A small image classifier, trained from scratch.
Model: 13.7M parameters, norm layernorm, moe expert_choice, num experts 32, depths [4, 4, 4], widths [48, 96, 192].
Data: trained on rendered scenes of coloured solids on a plain floor, 9.8 epochs.
Rows from expert 30 of block 9, named by matrix and row number. Rows with one number belong to one neuron. Each number is 128 + 24 x the weight over its row's rms, rounded and kept within 0 to 255. All counts start at 0. Numbers have three digits each. After the name is the row's rms in percent of the matrix's.
# up: expert up (model.blocks.9.mlp.up, 32x192x192), inputs 128-191
# down: expert down (model.blocks.9.mlp.down, 32x192x192, transposed), outputs 128-191
up.54 089:082143096139153120137126150142132106105138089180085069130137108112069120116144112143097146093090159144131158138101094117167137128116173098118146117136145163129116131137117118163114129112081122
up.55 109:138125119127126133166152137126140107123117124107120082131141159111115113130108142136174107133097099139139110132122125128083134134083124131118147115130128145141116125161122128163159119159147166
up.56 101:116152122135114113161166112134113120109132159100091108123127135068141135148100118116119127120098096108114143139090083141093067127175147140104154127160104115100167170165099097152148133135167114
up.57 120:129114103128127125173123132096143114130122161088120163132135118165089134113080131143132164117139147141140127086178139096085095121147095156155111133154115127126121076120140101117138096149127126
up.58 104:140128165171185078143086099122127145145105155129088156131118124129134118133133128109142102156123146168128126096119117108113108157106133116072108161106141174161121109142118114090123129112132154
up.59 065:126111167140140133116119135145109112129118103115118137103131174170117140101114134126107117125137157159101133093112131071152148128089093171104154135114155122114193132166169140131152092112104124
up.60 097:106129129139114134053145133136134146128120088126120107124122099100144124097096118122163141144114126099127174144136104159124144106153105119101115102131101131088110093137111111142108127114166132
up.61 087:150129147113128109089125105141134172121115141150120118110131162137127141103112173101129134096068158139144099125127136082106135122096160141101111109138098159113148145118113160088120087159143088
up.62 085:106159107167131154144171132106171144123113098131141107134164154092112123088148128147084148116153142093109135125120113169134158092134128128107086146098126094137138145150118099133116123129147107
up.63 097:138125123159133122111126136107151135162136121128093088111141112156147154102132122105108149111155133143107133124152115191184114130106132144111105087084134113151112128124095134124111182134148127
up.64 096:164097129150113086125130120162107133124105116101148115101158132140167108106112094104074164158133181120137095089139137139054129142150115101104123105119118079120135136148115143176136168136109163
up.65 098:121145151125108131130140120126176143102131083163116075149175149128149126139121110092114111128117108131091124145124136139125137108175174127103139124157129115124122114137109162133115148120126150
up.66 075:071117132143127163137130116135106102127156131145120120076128111114126112159177124101144104093120107165118143141159092147113124180121079168147103141124145118167144133117138098118139146160158106
up.67 124:101114110143186169099181096126135148138143132125108164157125102093121120133132147130141108098133128137095163141165151120151131081134127111079119108119150109127124120125197171129183138146132114
up.68 093:125142163155095110162106092152091117118160091158149196130101125130130131113162090143105133148097136121104086133122129129106079128155138145154151147132133153167152110119142133124112144091107140
up.69 109:124146115146116110096113125212175116137137126138115121125132129132160146159103179155135155140152131140118156135172165158159130100154083107122116140198148124091123141111113139117167154151108187
up.70 107:152098114108169086126125087143143110109137143158123184131119136161165114129158119171134166118126141116149151154137077111150138156193160140099107135094085115160084120147130130096156158151110104
up.71 095:135116146105152074130145131122113101108140109148129105110138112097116131148105143114079157140112149123137101093132136135133150109161089204083120143119126127179158151133155138120131121129114107
up.72 100:112092140096088100105135146155139169126164182070130129113130136155125153135081131142109093173130166163123135113149136146124107164095124074139112120160119122150134168110105105112138102088129134
up.73 071:083161158115141138121093089158095188133119141070144124094102103122129136114146096104107152150123103121146165126141074111128132108123117157102114129132113119110161155135152145154105106123126108
up.74 120:137129147138061104126143154094120079142160138100133128113135077126132176113097157157130146130101142121109145084209137165105090141126100119131144114100098130098123115085135106127158132110150127
up.75 105:126135100123149164153086120104132116159116139127149113102136113157123134153169104141135138127142113138143106134152132119113143156143128130132073132117144068057153164106126121129161107120169109
up.76 087:095127115139157126130148110169197139091112119146168147111098146097116113079148133182115139143129116075117119180175094120137114144103149087122145100093115143139116162144097133132114122110134123
up.77 101:092120159119166107146089121127140142121124135108148129147128096156155136157139096098130155121132170072101095105136151132103111126094118136145082132153146125117152134130197158145106153139112117
up.78 092:090127077156123100160102165113125145097171089116134136162100176163130133166102154106085103110109096141123092080150108139133126146129138139133146066128141145120132101147135123126175158134181160
up.79 102:133140146119154113129089123146129124149089152110153144085150151176110109161158154097124136138089096086112157071094142090136125147154133081150103122115154128124165083125131113126080139152125135
up.80 098:164145133125111125140137152116161141130100124159161120125168108149130197145139097138114153144107130113153131152133166130156139097149133125137172111132119121128126111083092139151148125131105111
up.81 091:091101101152155121120109135156101150129142120135084128177102166168145173137145101127146126177121131081118128166114147111135110145139181162097110181148122104159124122129117096130092163135120151
up.82 107:085132139155131114124109153150131110145096113111092132168091148127186118170149087091074115097149143098144155086099122143128116136146168150169114138118118141098140111169128122113159147166106102
up.83 109:121116108135140133117178154129143134134104147149136057094111139079182154113155167141162188133172153131107130116138079140125135130126096145121126116149119125110130158125119100158130138118129183
up.84 089:146118148141124158135138138098142138104106064127138095112137159123090152148143150143136154104137120121074136155172147110120101060105081128187118132161108147130106100155143143154117130143135165
up.85 092:104138128102099133173086131140085163089125136140108116091167143168136126095165157158123167127143146158092103107125120161144122127096111131134113115127124160117135160095149096160137140128122108
up.86 109:108146102103106125144123132191161138097109130119176159128156162114106149137137148114113142120081155102121124128108105102077140141135117102119109132127109144114109161074136131111124158092123137
up.87 080:132112150150091108119113146179121095119107091163162127114118099165165132090122112099086135091127090134123097140169167138144131082164106094123151135147139132176161151129143139136149097135131134
up.88 098:134128140097154120075127128098131139086163157105127152186173103185148130170124129148152147100098134081139131149093126128114085130130149134114117172120137137129140125128134176143115076142146154
up.89 109:154099110165111123138152119156121145131123085162143106176150138152149109112127116134160080134123129138133118129117104132117108079134131115072149160106141119141140125113109184162086111124141114
up.90 101:117152133115101130146120151092187144110190123148105095076131123119132079136144144136126114144177110133118103126166167147133162096118091152091083107130117098113136135164099118159104070128131096
up.91 121:155107165129124136160097122134122122148086137075159169097125098157129160168146083124130114095101158110150129117155109114146135128150117103142084130104150117145099127087135122111149152126137159
up.92 108:123132136125115142075145120129136109116151124121143133162115103109081145151138145105084168149172102158110170093091090143146122134105119149142117113116156130108148116128084134161177099153115155
up.93 103:117099130132145157114163127115148125127144122143139145115105139092144124104134180153109162121165088127124161101161146120118172113105158130134113130131164101148097166111168110170085141116101101
up.94 103:102110141184100133165158092157129094122126138140091135122110160124172149107120127118118075073137113119101137114165123162108149112110096122114109094148128129165149122125148135135144165108158126
up.95 110:114115113158131173143129131140148192159149090151064102135109193160091144106138093117177125112134094170102149166103152131113140117131113119102113136114140100147103083131086157138100155160171090
up.96 078:102138153136111144129141133142128156132116159105102111133064131119147108135076154093150195141153087145135134141140179093102091117120143142163109217118108159153111118159116162130097154141178140
up.97 123:130134136145126148124130134108092126116111178125156173117139095175100135098127139128119157113108149137149098106147153141137119121141170078114086127125095114109123125089131110128101117145080127
up.98 097:099101087144137094107106116148164153112120141148165089123140111115116129111140144144145112143094122113108108126150131154129112175142094136082097187119120142142154101160097120157184199134131145
up.99 102:096146122124146121123121121098119159102093125145156108127143134125173113134109082106115157091120121106094140131110170106123147145114126145131097151172102113142129132185146097123128107127089144
up.100 099:168145098124143169146109170126169124109145120119133142106173171161131133108144174148171115141121083134089149131130131076130076100132128156110098177105125143100147123132117125107123150136152132
up.101 112:146103150118121181150133157135093142116136137140179125137152155178134140123103126186118167142156174166129109113174138123171127117104135131126156065111178125117129140144139162129098119138110092
up.102 105:131141100117148127130105136108118189116151166097136116172126193148128108133128131092127118102139133117173167112135122109135174171155096136128140104142082132146071141083140113114152126133121149
up.103 102:153150087109156106099138114133114108118116138134130098140143119114144121112129098140150118132134162111065135150151146141098113087120132144156113139152123139116165116125131076134103125119131177
up.104 103:147108132167130118124136091149165090146157121136135179107119134109125137104172138162124075067133152096164104139097111134118117128160107107133091131115135106099134117146120137176080108139122104
up.105 104:086180142120141081171149104073149101122104131120121096129101152127152138149127087148130098113113146142123078119087132103163114177098139133147143141111151088106109122139114092131112174124119128
up.106 077:116151135089138100092131132152131114092173143129108111127124141133101139110181152134152148122107127119146126082153107167117106122096107090099131127176118122115134129117080139148150106140143103
up.107 107:102144159148130120100167169083144172105116106151123120115084139121115110111109120142127117102103132137105113143132154127124158139090092165155140132142131103139117103143172156108125128093109129
up.108 102:137152087122165091160128160117137093153148153165118129120106142128129137175147119140157157147155131154107119054098156107111085124135140106146133137120114149130122150118100126140128162137137082
up.109 106:145108109132187124108157113130148092139141138136090179068149139140121131131117146114130120097117129135102100146138142153099121155165102101142121146152095117109140094148148147096163122137095139
up.110 123:100126115115098140123108138113145120119121180086114136136116118162094133102137098143098080122152133098085122127124128138115118115147123128087142128159090122132143155125176149114146102122142120
up.111 095:142110147135152173099131101150140131136150127128139132103146137123153122110169128099131151148112130124096140152163133170132081141109180113095119089116099136114138137115135157124122158140133127
up.112 100:144156123131131100084112128146156090113120110103158125125123091114118150181118128079143111112072165105119154131096175130134138203119147152132132119099118101114131100119130160101108138145091143
up.113 068:159151126154141092120150168135156093114145109137135084135142109117092128093134145121113091164118137093141157151130114143131156087172152163158145157173119114114089154118086103132086142109092112
up.114 088:136138126106135109130076122078140132120114080105138133111145126159086127170131092103110120146060162152114142128121095091098157142136136139137158135114130186138127156114138101164108093106119129
up.115 106:091144116154184115115164092152112145134147149108115097140084135160140098145145142124088131118139124110156116096168129142152140106115091119128139120160170127143078118105161147128157168113147129
up.116 060:139165121192115145133175163120163166088178119138157100118142092159106170138145121064139142105087159149130110139146156134159137146169131133091155150121138152106124130092119159119129115119107162
up.117 111:131118104116097038153102064130156139133174133155147132104112124147137106126099146117114115114112143106129115106110145125173108112102142097145110175094095119136168136145145143111126143138140148
up.118 084:156125135097091176106107140131118132101112080128120112118121165110113105178108092140100163092109152125087133136124098149113157107172114114110093113107117118137142085131105133142094141209165119
up.119 113:141099132136135166168144128145131106114113126093145141108070160161105115131119096143113102141141143132121078150123102097163113167136139168118123140202123130146148110117109113138130105100124145
up.120 082:132137127063145126136167098160135117159095113127103154094158153152094117092095170130144138130116101120145159111133138096111142096087081083143114142149146112124122103134118142119106116174062132
up.121 096:137133118122112124127142132153126139109135088085111128130097116113141124092144162154110111133160111108142125070124146149141115147123152144141112157108086130090168154144107098082133128161095154
up.122 104:137114171105155175159088131127133123070189101106115106113097156104116125130099115103109136159152151087116090098129177134089046111108138118165097136147160124138126111119135120131120124146130122
up.123 094:147079143174144123144153110058139115120102174125148094094108147125134142138099093129100164134099134136117122157124119148122137131123150164154090164134081113148151104112131141105150134121118082
up.124 103:144198138139097142142133132125114116197148078105073136148141116130096142103105148121123149142144118152136138161126154149094163112115137135130086156114136093125136147054142124126145149109105112
up.125 088:130133130103147155160147149092123132158100131138121107140178091126138135107154099107153114122111143160113163106124106112150138156149105132133163090145154125127107129134095127110119177133132098
up.126 122:122122117099117101095128104141137129127155153138136104093104173115140096075086107157105145125119147157109098121098136148109105185073148163173110124150086148175106164149115141144166173141129162
up.127 099:139108125142080125135118094142111125138173148134072142153095119136144122124086143120154162125124128136130118129134123113151152118120092140099120069120124163139136161135111144104145123126133087
up.128 107:150143126135142142154131129115157107141142112151154100126155092098135135125140138152142114121121105097127124114113140120131131120165130159108134132158078127117132104107117135087118158147122150
up.129 090:113137081151143127127130159132111122136159122118133157140133157124119129163160064124174168148147145175100133148108114126097101134112130109134137104101125144124121088163151145112170162122139100
up.130 114:110080141092136140161116123124103156117141089124139106090146098103147103142135084117144084168132161149148122099116111128108161156127149105108110098117155152140135161098139083110176081088078100
up.131 111:133128144123151128185082145098169115074098113128106140072161142136117124125105126140152108093169143170153085141131165127177153140118113114119091132118140125095061146150111148120116137133088135
up.132 105:098132169133167136108159132088156125104108122083115188141140183135126146172160121144073122100121144097109151125138102117152131139179071118166109149104109126114107169107154110144087135113121134
up.133 120:118151112112097099100082106109116148084124161151146134122128128097103088112111114180121125117154146144154138151119106118162157101171205140096125134155096139120121175100118107110135141130129116
up.134 116:095141110162087125135105181138110100121159176100099119120130120097131130069118152142115145114166139130132137099143123083109155142141114156162158171124113156115136117177139145121122141123165083
up.135 072:117125090130146129113139130142064161152093148127145126138129097136177095108171136150101105149115149098199163099142129134138127167106146112133111111122138131112150171078160109082125111120082116
up.136 106:141126129119109118107092133081132133084105104145115109119152139076173146176072153139112094106153160121126107137104111119137134125182115152150127123188121176129155154118099110122110099107094120
up.137 114:141103119105126082109144144149093149131128112134104106136150092126135120132091132120104126134158114142127101146131140149126109102127131116126066123147127147120157104101138121091135116175058100
up.138 087:148085124125098136142104190149191147122104165147107101121134127119123111119153131133168102151138102146134109094126144106152119159100124145184131079145095108107111154058100190137136127072129113
up.139 099:132095111187171154145135073086129123149132080132085134148123111091133108079073159147115135126144135139100145124124121096123120154109144094118073164123184122129140129135123118148138143104125112
up.140 099:089144119152148121112116116146159107109106107179135126161129092106073115099109130150118155093140108139088091142173128132148199125140126138099179109144094129151136115123121105105162192129146126
up.141 103:160125114184125162113134124120154115138135110093117115148115108135116130129134137153113149104142101125083137104123120094098103112120168118146149125111098135131086126184135111115200142124071169
up.142 056:092156115109092119108153167172145117116108121087108105112119116155087100117151123148138130124150113132138176117131214136140120151099127134121113125123170116124141134106124113123122133121144096
up.143 090:097111106161106152143161129119149177131145127154124138149135143166116099116100155088115155125114149186142129115123130126094133132099125168098145154125117092112154129093095121102121125120102111
up.144 111:125140146130104134127132108152162135126117122145109105096153128073116132118133159168128156074087149110106132105091140134101127123118188136145099135156166121116167144129123099167110156124112124
up.145 098:112125178142144119147164149098132076105139107104121140129103084150103152113077094115089110160150155165062138166176166102149148090121151137179116104133104101139144142134160155101168115117174112
up.146 100:129138134111119129150147169158120128090158153125155143111126133173101146099141118126127109124161145101102123113160157125164159174108105134098122134099124164140158144146134107110086128115180117
up.147 100:149126132131099093155139139123169134169138122155103118146140138112131164163109181107134087111121124139129149120063135099117158123080114106118152168129114131138127160172132115115125159106110145
up.148 086:159108151090167116122147157136082125199122107111109130103087113079133115157145117117122130169152116114126120205132149134126131153165132130154098111121124106146136082148140093142166104137160140
up.149 097:111138121121109148115136125148128099135085146137152110128109130101121079186179178099118141149144149144108100130129166121104141165102118140109143096147151103138170172134102113164111144133130145
up.150 095:186114147141147103108116147102094136121174127135146126124086132108157094133129148088135178142110144130116139162088110126050146142128119138110080125141113111162134131106131141115145081109143133
down.54 102:165123107121092085136106138105141117121137131122134156100141128098134143091120168099155131161165139124137127151112122132129115169107097104169126135170073118140105132156116154139168101134123134
down.55 100:157135159172107126138102130110118150146184139116159139089160088188134124082126132143108112165179106119130106164133116189150144144137131076144121150136129110138157114130129123110105114108087145
down.56 107:139129120157141125102167120127119121138115110109187155158110142107144133099128085174131109140160138142142160133152116141152140163144109087135124164116128139108159073152146121144101092142129137
down.57 105:159116132149137117130147125139142163106179115098126094113124150141123117136161088123138116133105117102152127164101072117113105100129110142134112127106148135129137097159111146099126125099145149
down.58 100:115127117135131135118111138132077151162127116129125133150103124149140128130108147094136151082131112141113160162095120123138145114152112125071177165142123159134149129104153125133148161122142140
down.59 061:128094089152154088184192136103140124157154146137127139134072089129160121138161157087138126134133154094126106116055145110112125108155100137135123155123115160147110091101126119121131125115118144
down.60 102:110139163089151146148111122116102161170111140102173107134104142104097151113146149163167117123105091120109129110134112113140101115105104158153145164141120096164161128174111154103191131123086149
down.61 106:122122181098170124128126150130129155154122108107166112159133200132136138129118150136134142183117123076107078131126138112113145148100150132088115094119094118109121175110164119095109127150140104
down.62 083:135124120090110143137123097145150160107113172138140118147164063168127119114129127124156098173115129131145144138120147101105126136143070092096153124108105122090110122114102122133133109137190165
down.63 091:121097162178099106119164139130124146100139146135071144104117115153125135125114124101164112136113144159126104121095163121134140096119168118116123109139155159101182133110119153122114148088118147
down.64 086:081127095132122139084066086101162124112102131135148143103128147122150159156161133139142120141072140159144080107155179150136108131116159092146145155105126126106150108097138111135111170104130133
down.65 105:160149118144154122111118113110111134119114149111130135132134143128167150144131101101119078142118136167120110143108151135131097120122141153107113112077150133156125161107144129147129107094092149
down.66 081:098106129156101112147129156123089107128082148091169133110132120153098096110089089110096142100127180116126089157142143158139102098099129130128130179161137109104167156122109107079128155119153143
down.67 110:096117088115106110151147168138186139099152118136133132173111146123149122119089080160121142146150146083145109124099099120147142165141129146181086132050120109105130133123122092089097153156099117
down.68 103:174139150136128136090152109121108107127135151101061114130078140111115164104103114127087114099138114164089167144095124110120102134110131125141141125155096101141154150120151167124130119134120160
down.69 113:154140147145128119128168146097104088150176144123172139136165088116140136134150091049165114117131137137128123103125102088126170120079179147114105161093117080150103124150130140167124145166104115
down.70 099:147141149082136141138116103117151106103104114115134119143132096117082168109162118117150098150165104100174143120120128109160141182123098173128138118153174129137128139124126102144126129172129154
down.71 105:140134148110165115120097134113176139127104122105152153156136156169147121118154128124142091115155129105146104115125147159126127124130167136108161119157085122141129134093142131095141125097152120
down.72 102:149150110127122113118174115149128152120117100113175118128133113072122151157133105137098150110120153170136111134101143124129086112101117062136155130157116135124151153145143143159122176137130136
down.73 081:098134131158163110163134146113128134128149143129111102159139176109143138160083155179128141154083154112087131126125163111173128141142108129132113109150150094112118128150109104119138077144120089
down.74 114:098125096128079123134124139126093145097152138128126176131107114127120132129126128120106153106094105134142148129103151198167118126117119108164133149162144158091121104165131129138152140120130121
down.75 104:139131139131132125098121119152151148118125138170130129138119179115147145170105123097103132121125131153159153118117132129149170125132170144124153182148097099143201126053125120147115151145146125
down.76 092:098134150136093143081115135158140147099136160131138116161136154126134159156118104149110113115136156151088116132090176145164145129120143124149102128155117140082117089108109133137110097137107072
down.77 093:162096093142098129089132150102117125124139155153153157141143101126137111099118130099152153091136101127148098145159090082146122157102151112114106105075156092139179088126119110111093117159166134
down.78 095:139093133119134145164185148145128108138078099138156069077136116102140142111149115129129153146162145131135119106084131144133135143116110073145143113134105076131098100129150169129102140115075110
down.79 107:187115152085127155104131125100126124106081142150139116112124108138091160110094173155115136109156115136118106119138092155165128104117186138141138134134118099140164161104153127109124126139179065
down.80 102:146134132153134147116139081154112101121157111136123138138143143135137136100135111087104081130176104155117117107160112128114085159139136168147111118153166129146196109186140110115161114083172184
down.81 091:162106193140104121121120125089114139152125110177099141134132116147109106120113102108158092104133112146149092200125161151141101104108106145133127133079111114131160115134125082123141111118142125
down.82 099:120126117107119132102130130132123162104134157106150124150110074080142145143133150123145124167147116109112116121181130175113135107176106127141147149135125156191129069140140092120126094097079184
down.83 098:141154141163067134142146114090117101144138147077154154131095086120133117157125105106136127123124105137119135078110100155117127119137135105105123159129153103169173138087113187101092133141138098
down.84 104:112103084118154163151114125126125100148149134168122122118128080103152128112160112113124109129140136153109105139100136118155158172128118152111173112109133139102126152152118109130137128095113155
down.85 093:156082115138071121147117116112159133122157094145092147138120101087152114137130162084150112144082124132094131107102134136130137153064160126139131143113154144125165131135133106133121117157162164
down.86 126:137131123133163101106127128129170195159138128115147150152155172156102138135145144116091139137092139112112100152097137096145115110118141115112115103133125094097088173107125105158138116150138039
down.87 094:144107085133138150158113143103152144127090094124089113092107168099127143107158117120148139138117112114137124163156166114154165154116138087139140118134192087098126141127119096134078154135099160
down.88 106:148106122097139144100117124148132122118086119155133136184156078107143149141165151102122129143109137153112153144135107127138113167134075129125115114146109113075145119151166123155141107102162091
down.89 104:098179155112115126148142128132142146130132117069113165110088119166142105153082172148107139133142078145111124146068138110127152133108113121074122109111114053152161142108177115146141125129104110
down.90 107:122147152065098104169146151111112124116132103112163131117112156108141132117118075126140127088090135118122122073130153144105138123153115108089152164143127125154172145110133149175132140118133131
down.91 107:109126126154120146132147137124098125107192106136080119140085130154098148090128142181123124123145123146117122145129094122140118111165072102141140114150135181092182150142162095138105114140142154
down.92 099:098126139114152140149132162129109094103111121123156119120111103120149116121161064107152121095118165142101137134119129199143125110097132142154123172130147103131111117099131141110069143127087146
down.93 099:135130164141112105130175161166142123146155107129084135098105096156115123145124135110131100140112085174183124147137106119119122143123131170156148144101130089154113133089125157141174118155131127
down.94 101:153125151133089110137122152153124126142159184108131113115106129133114146181087181117174104093166150150104095145088152165148150133120146120121113149114138110074123106108139145124123144137093161
down.95 112:111137150156106113115181113110096078135161113118143136134148130136141087159110074066101127109148163121101160115181147113115142082149141132130123167139099169136110112115073110137133125111135138
down.96 071:138144104112108147108160145092088079133146095145148148150137145133082143125135111142117122090130138143173121118119118103136107146116142130099120156131116102135113137145115098130171136085115156
down.97 116:133116090174110161176120146104111126118151124094129146137137146120142114097135085128101085108104123119128151139135118117071133106152124134120134162111119130116166128158109131140169133144151164
down.98 086:132131169137143099153122135149139112123136118152143133143120120126168154101114131090170128132120130135147121186148120126137093079158104104151096141099166102128201189103131159109136093113109143
down.99 111:172142136118116140151152144126170135118098138154142137136129141127108140099186162100126095128156109124120131146160135135074166162151174148067143116138121110175121131119105138147087110165114151
down.100 114:081123161140161136084113084125090136137160098148103115137169097109177107130119101102134116162111098138127133102082166106130131146140120150147125146156114092087135134106136115136104130088127111
down.101 101:123177149134119059102106161134143136108130148129131114132117115110131142169134134140132212107077141105160101115123144143120147174127156166118120100109126124160137132159123126134132130146123120
down.102 111:080124117155139111086125103116172107132128145133114123170150135103121122102126104104100149112119106107137122121063139120115161127121114124129149108081151088089178071096121125118149144113143105
down.103 106:073143115138125106143150126131099104166134118134116117139107133106121143139140200092124132142111073091109148133106099112152097107161129116130142141143115128134101132091119126056085119122143156
down.104 097:137115116138080174121139114136111167133157168117131126151134143104116157143097162137189139101120138161104139096154117131130151097149142106151131105157132128133143109157123112162140081101141128
down.105 103:121084116158123167125120111105104156120113112138155128086134156132137129133148126154090120122206111158065156165126157131134093084137146139179140141171111109123145115118094119128147111155125131
down.106 084:118142149144133068162104156120156142105141163100116128104115149159133132149065137141164128073085132117107146161112134118114137103090135132102089130136154126122146108135163104142119138172162108
down.107 109:152147107084161083159127112142098120105107150158111125085133132127134092134163134182107130119140139151129163174116091099148145173168143125149129163106105149195177098140129124135135082126173158
down.108 101:105149136126102144127110142107156149065091120137128104096143137104181146144142130115163076145081103121094129178112110157124124111119139117134107154153167141146157143144106149108082142089124164
down.109 095:093158141107102153125144136135138098124163138155157132160094137147115112120137132157164151112137156111121120138117125117131163193119066177071107127105092132136145132153145170127105124155115146
down.110 104:163119114122142114126120108163129160101176168181148141156141171121146128139121151133090128132116147103141142099164112132154140146166122105135133146162127121160175132105059090112131116136106119
down.111 098:108151137171091102136164150124122098132135075133102153160103146157142144074140101114082140114136137094133124116103082102101158093147100138147123135110135145124124133105124097115183080171133117
down.112 100:135099144162153128103120132172122109097138164131149117124148157110081121107140126109167154189113108098144119124106131150140076155119106122121144137104127132090140133108161148179133162086167094
down.113 071:094113077127128098093151111148175118151132128133133139143129123094166107131083111095142137133115154139119140143115105099148113115112080156111122120133134135085086145138199180119156100147139162
down.114 108:129103134098167130109057166120156169111116154155117152134111153122106139138155136101114110123113137104151088113148162093116101103125139160070128089124093111108118145134125158136128122136091085
down.115 100:117124117132140149139113117119116139161148160151160113160106142111137156116100149124169152138149146141102137123110119161102152113089171120162119071106109135144164133138090117108165112091082120
down.116 062:129124139117126159126128129129086109146094136088179147079103132094126131104116129122117136116135143138137176096126165163116106103131160134143154088176160081157109153133140096189117112044135103
down.117 104:154117159140093155137087164105124152170140102134131121133088121097163129108148100125147126116137125084170123140142101184104143127117132087125122120152150114117124144148151106129189093128083127
down.118 089:121115107130138101114148156092094123141085147149144091154152105133133133146152157143160099130162156147112101091131099181094145179118139143086140134124117138107190121109127120116137121115161131
down.119 104:128145145109164128080120141102144175089150109147117143088112143127142121088162125162106143089120122124091137144136120168109163125148158137165154104135146088145120145123140095149126117174100161
down.120 079:129135154105132144149141115107194100135128070125115110112107126110111138144099116152105081097105126115101101137088164132127138088101123124097155146129134141112123124115134116135134139166177126
down.121 097:126128116072155123132110134148116082135103136124104117124116124164161119132146139091134137100092125131154083116139090127135124130109095132172116138129161177131162158113146142133107142133173109
down.122 109:148140070136112105102144134110111122154139134125120119092141114130131157162123113144111150096117136128148164126093147096116101140149115162132101119105126137133109160096129139144109129130138109
down.123 113:151162116087159132131093144159110140111085153143145142122128166116077171129103128127116132125136097088130090141146119104172127116148080126089151104093150110130099160133156141139150152125070140
down.124 107:142110091113121132060154096163100123165129102110106118157082134135110122129166120143118094137149139145137118132125120145127158112115096151151137132172134136125123097118100110146136162084140145
down.125 090:119116099111133058119176096103125113146155106154119120160142128171109123107114107137100094116119115128126101114105160153117123137131110125113085166183106131129128124136103119127203122182162130
down.126 114:148132138157127136127140151101130145138094123109154155150128078120146147108160166126135113129182141143149111118156125123145171118151110065095107091109098134090154142107103094094099158147096152
down.127 100:113148137093149123121124126131117135092139125131175166136150139124107117137158160166116099127152107128127179168118176119108108153147142118100146103115161100138112098166115128110089105190153150
down.128 097:095134083104150147129159113159109104134158117148108108116101115148149115133129102139167190134150129155112127131156127098109115133143140113099138131120130108097173119123103106131117136134141125
down.129 093:142131155148146128070133140108118130153082098125112161119097099145118098134100146115126131133130130138109141170131176095147110118098129142108135096113107148135164126119101073092168134143130164
down.130 107:169157085154129129096142118142087123126161133109119100146156164137128119102140165167152147117115116124141103123137144128095095097156146128146143134125140121134170102140119149118096148125157149
down.131 112:101129071203069177134142120126099121128102152121103104145146146132133091170117137124123116119122117131117116117141144137078123074159181134129167102133138118119119123161110137112160173152144122
down.132 106:137161125128097159142170080091121150113142085142109114133069188136138118083144155103153125126119140131151128119108121135104144121118104123164105135092127190075155110144124150186097120092139099
down.133 099:134115134130157142134155120160087129136137115112070119075143143136147137120125151128176122152141118132130153113142127143140144193098104115152158134149132120115149110140156129154120120113121181
down.134 107:157094149134111135145122128123139160117096123100083100163138128136113120114119143112127140142082081157155185114133187104125131151116105106101135143166148139142091140123088109121125130146119150
down.135 075:096112120171122131127120110112152115126170103129075114174118185150105138123096140078146173126150134096081111130165116110146131104141135175119157155137128151121119128136120121170184121144119101
down.136 114:116152096118163129142152129143148099144116093114141097149096129158128121106163186143130132161138134173111136079166138131143123116166127128137136096116121109138137129140131135115104123093154167
down.137 113:111157136133095142160151141105126097127201141094120157158133131164122147105141139148147111112155135124150107056129084086140126130155143109147129152081087124099113157148144106169110129157164159
down.138 093:132113173137105121152091130164142155122116133170130132093119094154167148148084105126122113123087183144110143140102141129090142072074137126131140151144125141089141126136104149138073131110143132
down.139 092:138123103140151082125126146133131104114118140164171116070137097150074110156111116113164109159166117132153117104110149134147094121151154118143182150114084125166151135125107165130095117153165152
down.140 093:137116117129124125151133122152154131118108115151107120095128127138135117148165105124119143145142101094183177121106119127120130128169119139132161170147098083142129146125175096107143115132125149
down.141 105:137120098103126131122157151146139109086098112126127132133129116123138155124156129100150120114099104128118139161142106150175165155156121116076122158164131104147114136118124142141081148127063096
down.142 055:135104131122124094120108117116124088099096126110116137149137160123203117167104149192120067146110102130172111152144135163122104138124112165151102126154120124122135126177109170104142153120152128
down.143 096:118132157154130077120160104123156076126099125116112113095112109122093165134121107122131104089133107151094116165175127115146155093119136143114151120110179094146106147142124131152136094080146118
down.144 120:128134129140162119115118138126101131135158128111086153092119124181167158117131142122110122149159136160125110127153127091135141172170100144153112090081143138114140078168147107120118093121115141
down.145 107:147121131108163128132135180118115166116095141093117083096125147136121089147089134129105159150131108120108108144104131142134085171131120125105156166172116125124145137149166125138132100114107142
down.146 099:102118142113155160149120146119096157115115156110121101114107148101105139132058155115111114108113130132100150113123128146121155135134184150131100114144142098082144149109104153084115163045148130
down.147 108:156134132151090156158139125118080123138153116108146090161075120135173121116152090140186087168143158116107092119175151150135122144103134153117101118123127129091102123117162149132096140106090113
down.148 091:123208130138132138128121132128165155074125167116117115150148098147145127108152111128137128137114122109087101114121126130126142144158106101150111102185145154131129170076158114146130126113125148
down.149 089:117164129183119113135168170158142142068137116149120136127108092141118107120117127152113152137156112152149136059123117176126101178118130174133119115135143120137127130079171162188119126112128105
down.150 102:107137183107113144126099143136129133115131139107118122153097146099104134101166122080123102178122127148147082126123106117138079103129144124133119117147147116124098125129124136138142105125156159